Weights of a small image embedding model: 7000 steps.
Rows from block 7 of a small image embedding model, named by matrix and row number. Rows with one number belong to one neuron. Each number is 200 + 30 x the weight over its row's rms, rounded and kept within 0 to 999. All counts start at 0. After the name is the row's rms in percent of the matrix's.
Before each neuron's rows are labels from the 100 images, of 14976, where the neuron reaches its highest value: "peak on" is the class under the peak. Only what is clearly more common there than usual is listed. The data: rendered roads seen from a driver's seat, with toy cars, trees and houses.
# fc1: MLP up (model.blocks.7.mlp.fc1.weight, 1152x192), inputs 0-95
# fc2: MLP down (model.blocks.7.mlp.fc2.weight, 192x1152, transposed), outputs 0-95

peak on: road
fc1.666,127,170,222,181,204,192,213,236,202,220,258,187,210,168,201,164,201,165,236,209,193,171,222,217,243,204,224,207,192,190,234,235,201,215,181,170,212,189,153,209,182,215,192,131,192,259,186,192,197,158,160,153,236,261,212,195,193,203,259,249,185,192,171,205,221,217,204,234,189,201,185,188,135,179,215,218,195,241,233,171,268,225,203,221,156,212,248,209,238,255,208,169,178,258,156,185,232
fc2.666,129,145,218,181,199,208,166,210,224,209,148,211,246,140,180,140,219,242,186,109,199,192,204,164,267,243,167,253,213,184,217,181,231,193,173,190,194,211,154,198,166,199,197,228,237,191,188,146,163,166,192,179,219,173,231,227,231,145,226,217,220,231,201,269,198,156,164,202,238,188,151,141,213,234,239,208,166,200,214,163,173,182,153,230,227,205,203,236,176,178,197,153,186,221,208,174,186

peak on: road
fc1.416,199,224,220,150,201,173,233,189,225,212,188,176,202,181,174,148,179,178,185,192,198,221,234,194,205,181,276,195,197,188,179,173,107,246,163,234,230,236,191,201,215,201,203,219,202,234,216,149,174,170,172,199,207,205,214,207,219,216,172,178,244,146,245,187,183,201,250,220,222,204,244,229,215,188,181,193,211,240,168,253,159,222,266,212,146,232,176,193,193,185,148,202,176,185,192,225,158
fc2.416,182,245,214,194,208,279,173,203,210,183,244,228,204,207,182,145,219,264,197,226,146,179,205,207,219,173,213,184,206,190,160,251,221,175,290,149,205,177,206,214,209,151,207,159,209,166,181,227,220,206,201,239,249,141,259,215,189,206,159,219,190,245,195,237,225,152,226,198,191,202,171,178,215,221,219,209,160,241,194,210,254,184,182,227,191,207,186,206,205,200,197,243,188,153,208,174,216

peak on: marking
fc1.530,037,216,173,191,183,215,149,183,148,178,218,226,229,208,276,166,204,213,205,165,201,185,164,249,207,180,207,201,180,228,153,210,219,177,160,208,161,202,223,217,153,195,215,189,244,225,237,247,162,170,191,171,175,210,178,149,216,222,173,228,231,205,214,180,225,262,233,235,211,169,227,158,186,137,222,199,194,230,179,209,189,208,196,184,157,223,200,258,214,227,223,177,141,191,171,260,155
fc2.530,041,155,186,158,180,195,246,206,227,277,183,199,233,227,242,160,241,148,228,213,158,182,239,248,238,171,201,218,218,153,236,208,214,184,200,195,164,242,245,223,196,210,190,198,197,189,276,229,234,188,216,191,223,213,183,200,231,148,230,159,201,205,161,181,221,243,215,201,168,177,213,217,220,187,251,192,243,212,204,193,224,276,210,256,188,202,193,217,189,182,213,179,157,173,158,201,262

peak on: verge
fc1.120,010,220,210,196,173,219,189,249,209,203,221,212,200,171,192,247,199,202,210,228,133,194,210,189,256,232,182,165,180,197,216,192,141,206,185,212,170,210,138,234,162,198,205,131,225,183,141,195,251,202,206,255,165,149,156,206,175,191,224,192,232,188,186,187,197,188,188,201,239,126,186,178,196,225,139,258,247,203,199,236,196,227,220,190,192,212,164,151,147,176,173,181,198,216,230,262,238
fc2.120,012,184,169,231,137,210,223,221,274,235,191,169,253,232,241,164,231,169,223,200,148,226,190,178,169,187,190,163,197,209,188,219,171,164,234,219,178,141,237,176,209,208,186,219,197,254,191,229,222,173,182,244,196,210,204,190,213,195,247,174,195,285,149,214,222,153,141,215,187,210,154,199,200,150,184,269,185,186,178,250,204,181,252,154,174,201,204,198,204,193,212,222,166,235,190,234,137

peak on: road
fc1.414,013,191,167,170,209,167,166,159,241,198,224,215,218,173,190,226,196,215,236,224,215,191,192,134,195,157,164,240,197,177,230,199,229,169,171,241,157,164,170,195,210,194,175,181,208,265,162,191,232,186,234,202,168,177,205,205,212,204,189,236,143,92,198,198,213,189,196,247,241,183,212,240,234,176,199,173,211,230,173,189,206,188,177,154,180,219,160,201,216,168,207,212,230,252,227,234,132
fc2.414,016,224,175,226,169,203,195,208,213,210,181,215,187,210,187,206,140,192,206,155,213,245,230,202,164,152,219,208,161,208,236,151,202,220,191,184,182,151,216,191,161,212,230,217,127,183,198,235,240,160,205,203,198,203,199,164,184,171,240,178,211,278,182,189,201,206,185,211,207,223,173,163,222,217,241,214,229,245,227,225,121,251,185,184,218,183,205,210,206,226,213,268,220,149,176,162,257

peak on: road
fc1.717,155,197,182,162,252,233,184,207,164,193,229,180,199,177,206,222,192,227,180,208,188,173,207,229,248,230,242,197,269,213,141,205,243,177,212,193,209,208,191,224,221,229,201,201,219,235,169,198,177,169,170,243,164,163,200,185,220,171,284,200,173,212,198,293,232,164,201,211,206,215,201,231,198,188,151,216,172,156,219,193,212,252,204,264,144,176,202,233,195,193,213,114,171,166,159,198,204
fc2.717,167,173,177,199,185,163,215,189,182,180,189,192,216,232,252,203,190,245,239,219,144,201,220,176,186,188,190,237,190,202,255,192,137,195,232,257,170,193,208,227,203,220,180,225,199,189,230,193,191,218,200,161,214,173,176,182,167,195,231,179,218,147,167,169,194,226,184,206,212,157,179,210,237,192,272,228,209,175,224,214,203,209,157,130,198,196,216,214,172,191,206,202,226,182,210,232,218

peak on: road
fc1.87,092,160,164,221,210,208,190,261,265,199,218,194,167,223,189,220,170,195,182,223,187,169,182,244,187,278,248,177,195,196,207,214,217,189,154,241,220,222,198,230,180,216,180,183,246,217,138,194,122,190,194,206,183,152,236,218,161,232,184,183,194,155,220,209,224,194,172,184,243,224,235,168,204,216,165,191,252,210,168,202,209,209,200,182,270,144,192,172,217,193,220,193,210,161,191,131,196
fc2.87,088,161,243,218,191,179,218,224,218,208,237,178,192,231,197,176,165,210,212,221,240,172,222,208,187,213,188,214,185,184,213,213,211,209,181,167,207,204,230,249,166,288,213,212,201,177,187,126,259,204,194,217,255,186,179,232,278,215,214,258,192,177,225,229,211,171,229,221,176,159,189,160,167,184,158,189,180,211,184,167,240,171,238,199,162,198,169,141,235,218,218,206,248,188,218,193,192

peak on: verge
fc1.676,060,230,212,186,223,175,244,205,226,176,192,194,196,205,226,189,182,268,208,239,175,216,203,204,203,229,187,217,211,178,226,202,161,223,207,178,205,140,210,179,226,180,223,163,219,244,203,218,153,167,225,212,227,108,196,210,182,225,179,222,176,182,171,227,237,210,256,191,214,139,166,219,165,257,183,254,229,207,217,203,222,203,227,193,234,244,232,154,203,208,181,232,218,191,176,280,199
fc2.676,072,207,193,207,201,198,195,151,210,222,219,130,172,199,173,237,223,134,203,191,145,223,199,203,202,190,202,180,198,210,214,159,209,162,165,162,186,191,240,179,168,172,183,183,158,176,206,182,194,130,255,167,234,241,244,257,196,120,244,235,186,227,168,233,237,196,200,212,145,216,198,159,195,173,210,202,207,199,222,228,182,181,195,160,207,221,188,237,174,204,188,205,205,165,181,176,181

peak on: verge
fc1.305,139,170,143,201,186,228,206,203,192,232,187,202,250,216,227,225,169,224,243,248,263,186,209,192,175,186,266,203,234,162,241,180,224,191,200,192,251,195,231,257,240,190,140,199,233,199,211,188,178,217,166,215,229,210,160,200,226,196,217,240,207,224,212,196,162,197,211,200,150,215,201,211,219,210,120,227,200,236,152,220,180,187,211,227,204,190,160,196,190,157,181,180,198,213,161,237,177
fc2.305,143,191,178,166,117,192,194,161,249,175,192,241,244,155,220,170,218,214,187,157,192,192,201,228,164,272,224,214,159,227,195,172,194,209,166,198,178,176,224,203,155,152,238,198,220,181,194,218,128,194,214,156,226,180,210,159,200,185,200,210,184,190,225,170,211,193,175,206,216,205,162,182,195,151,201,217,195,177,244,191,210,180,206,213,230,202,177,201,195,226,226,245,219,212,196,219,200

peak on: road; marking
fc1.375,016,179,212,176,265,239,170,263,199,137,252,146,137,162,188,254,183,205,249,201,180,199,160,204,194,262,212,185,154,194,197,217,181,186,185,231,233,210,198,206,177,203,188,192,220,201,217,157,234,252,219,142,119,180,225,189,219,240,202,188,223,204,165,217,238,161,174,187,145,210,202,237,209,179,179,166,237,209,217,211,210,176,223,252,230,248,144,134,183,144,168,196,277,227,170,184,180
fc2.375,021,201,197,160,165,158,178,227,223,238,183,228,214,244,249,156,206,200,210,176,155,203,247,183,174,206,204,190,189,224,111,209,183,200,232,178,224,156,187,171,168,230,219,242,161,196,221,195,208,212,274,209,181,177,171,236,221,283,205,192,212,204,172,152,204,210,235,207,241,233,189,207,184,214,203,192,175,183,262,229,206,210,253,163,213,190,156,188,209,180,202,235,151,227,210,235,175

peak on: verge
fc1.594,081,155,198,158,208,223,215,201,217,188,183,228,237,214,229,169,208,216,152,180,235,163,262,191,239,164,297,181,158,230,260,239,257,178,172,184,179,145,219,176,162,235,189,137,177,232,173,197,197,204,219,215,198,225,216,172,219,201,221,224,181,233,165,270,229,221,157,182,202,220,211,193,197,207,186,229,183,180,164,202,163,201,190,222,190,226,240,261,177,245,180,164,190,235,196,216,188
fc2.594,078,198,195,207,178,230,253,169,216,166,209,162,281,197,157,226,184,249,216,225,201,207,162,152,213,215,164,171,173,214,216,266,208,172,217,153,174,175,155,208,216,168,197,154,201,280,199,208,225,204,203,115,151,190,241,167,237,165,232,225,208,225,237,219,184,186,132,223,213,157,188,131,192,173,235,167,259,176,220,192,220,220,257,189,237,225,215,227,180,209,176,208,214,180,264,150,192

peak on: verge
fc1.477,016,205,180,234,250,151,219,241,188,225,232,226,160,231,238,200,169,199,153,243,192,174,197,186,221,239,221,153,210,158,185,201,132,182,161,201,245,161,210,208,169,201,177,173,135,230,170,219,206,225,228,199,228,188,154,215,157,195,174,206,131,188,173,180,164,213,179,183,217,165,230,177,156,208,110,228,174,194,216,211,165,257,225,218,194,212,190,184,175,258,196,177,218,205,247,176,201
fc2.477,019,195,219,185,218,231,233,217,206,149,180,191,263,180,192,199,177,212,264,175,170,180,193,206,144,217,213,232,195,195,188,214,176,183,142,205,198,177,232,122,216,190,209,159,158,201,194,244,184,195,216,237,149,171,217,232,174,224,179,164,187,200,225,260,203,218,207,227,224,216,174,214,236,198,195,256,152,129,143,214,213,155,232,161,226,190,222,179,171,159,191,205,183,206,212,229,189

peak on: marking
fc1.675,016,212,201,174,214,186,192,194,141,141,189,192,181,182,205,166,198,238,193,189,221,191,156,181,238,183,253,225,221,197,203,226,221,197,204,185,231,157,218,216,203,194,204,227,213,186,186,226,184,291,205,224,180,196,155,161,199,217,223,243,238,260,183,216,194,186,207,210,187,249,141,173,209,206,178,185,176,265,216,229,214,201,199,225,142,165,254,232,186,179,141,173,229,146,192,175,190
fc2.675,021,242,178,215,139,193,239,221,275,238,251,195,272,207,204,182,195,168,183,178,187,189,201,230,204,174,233,171,173,156,267,181,227,172,230,197,201,240,195,176,154,190,245,233,203,223,138,190,164,217,206,186,197,213,256,212,215,208,239,233,200,153,199,164,264,206,205,196,209,209,175,131,230,214,190,259,219,185,199,210,196,181,185,180,235,215,182,188,187,209,218,278,189,193,262,206,184

peak on: road
fc1.453,069,153,255,167,238,164,206,181,222,200,220,251,177,231,211,187,208,237,166,227,215,196,210,160,172,204,233,206,250,249,207,227,223,226,156,269,270,224,186,182,190,219,166,192,215,165,180,243,185,219,180,186,185,191,204,150,194,204,184,221,210,162,287,204,187,192,182,209,245,200,237,190,172,218,215,237,211,174,183,163,190,192,271,210,184,188,149,228,207,187,146,224,212,203,188,169,224
fc2.453,073,235,174,197,187,201,193,189,194,159,144,155,201,138,185,143,161,245,215,242,197,206,184,203,161,211,235,258,162,188,175,203,202,181,175,229,233,237,198,130,223,220,199,226,227,216,162,190,126,200,216,161,183,155,180,195,198,169,202,197,212,255,234,226,198,158,173,222,226,224,207,149,144,211,204,289,167,159,162,212,173,235,151,242,198,207,159,223,189,182,201,214,206,160,176,219,175

peak on: verge
fc1.134,011,217,177,171,166,143,190,198,200,196,215,177,215,179,236,181,189,230,217,208,150,235,206,186,183,275,217,214,210,178,180,221,205,185,184,196,213,183,155,213,181,205,208,137,184,279,221,242,225,220,211,152,244,200,258,165,157,229,160,219,172,197,189,190,205,194,219,178,216,133,231,158,218,213,178,229,257,170,200,167,207,194,209,203,178,173,272,185,200,186,227,192,206,186,119,205,203
fc2.134,014,192,157,184,193,237,242,216,264,209,164,185,226,207,253,191,191,201,228,184,193,223,210,212,207,167,194,180,184,175,260,181,177,153,200,163,200,191,194,148,161,231,225,184,183,166,242,212,241,176,213,221,188,161,194,237,142,219,159,167,260,239,206,223,243,148,245,206,222,180,201,166,186,183,161,219,187,195,193,228,166,204,190,168,205,157,181,225,235,215,206,219,175,234,262,241,176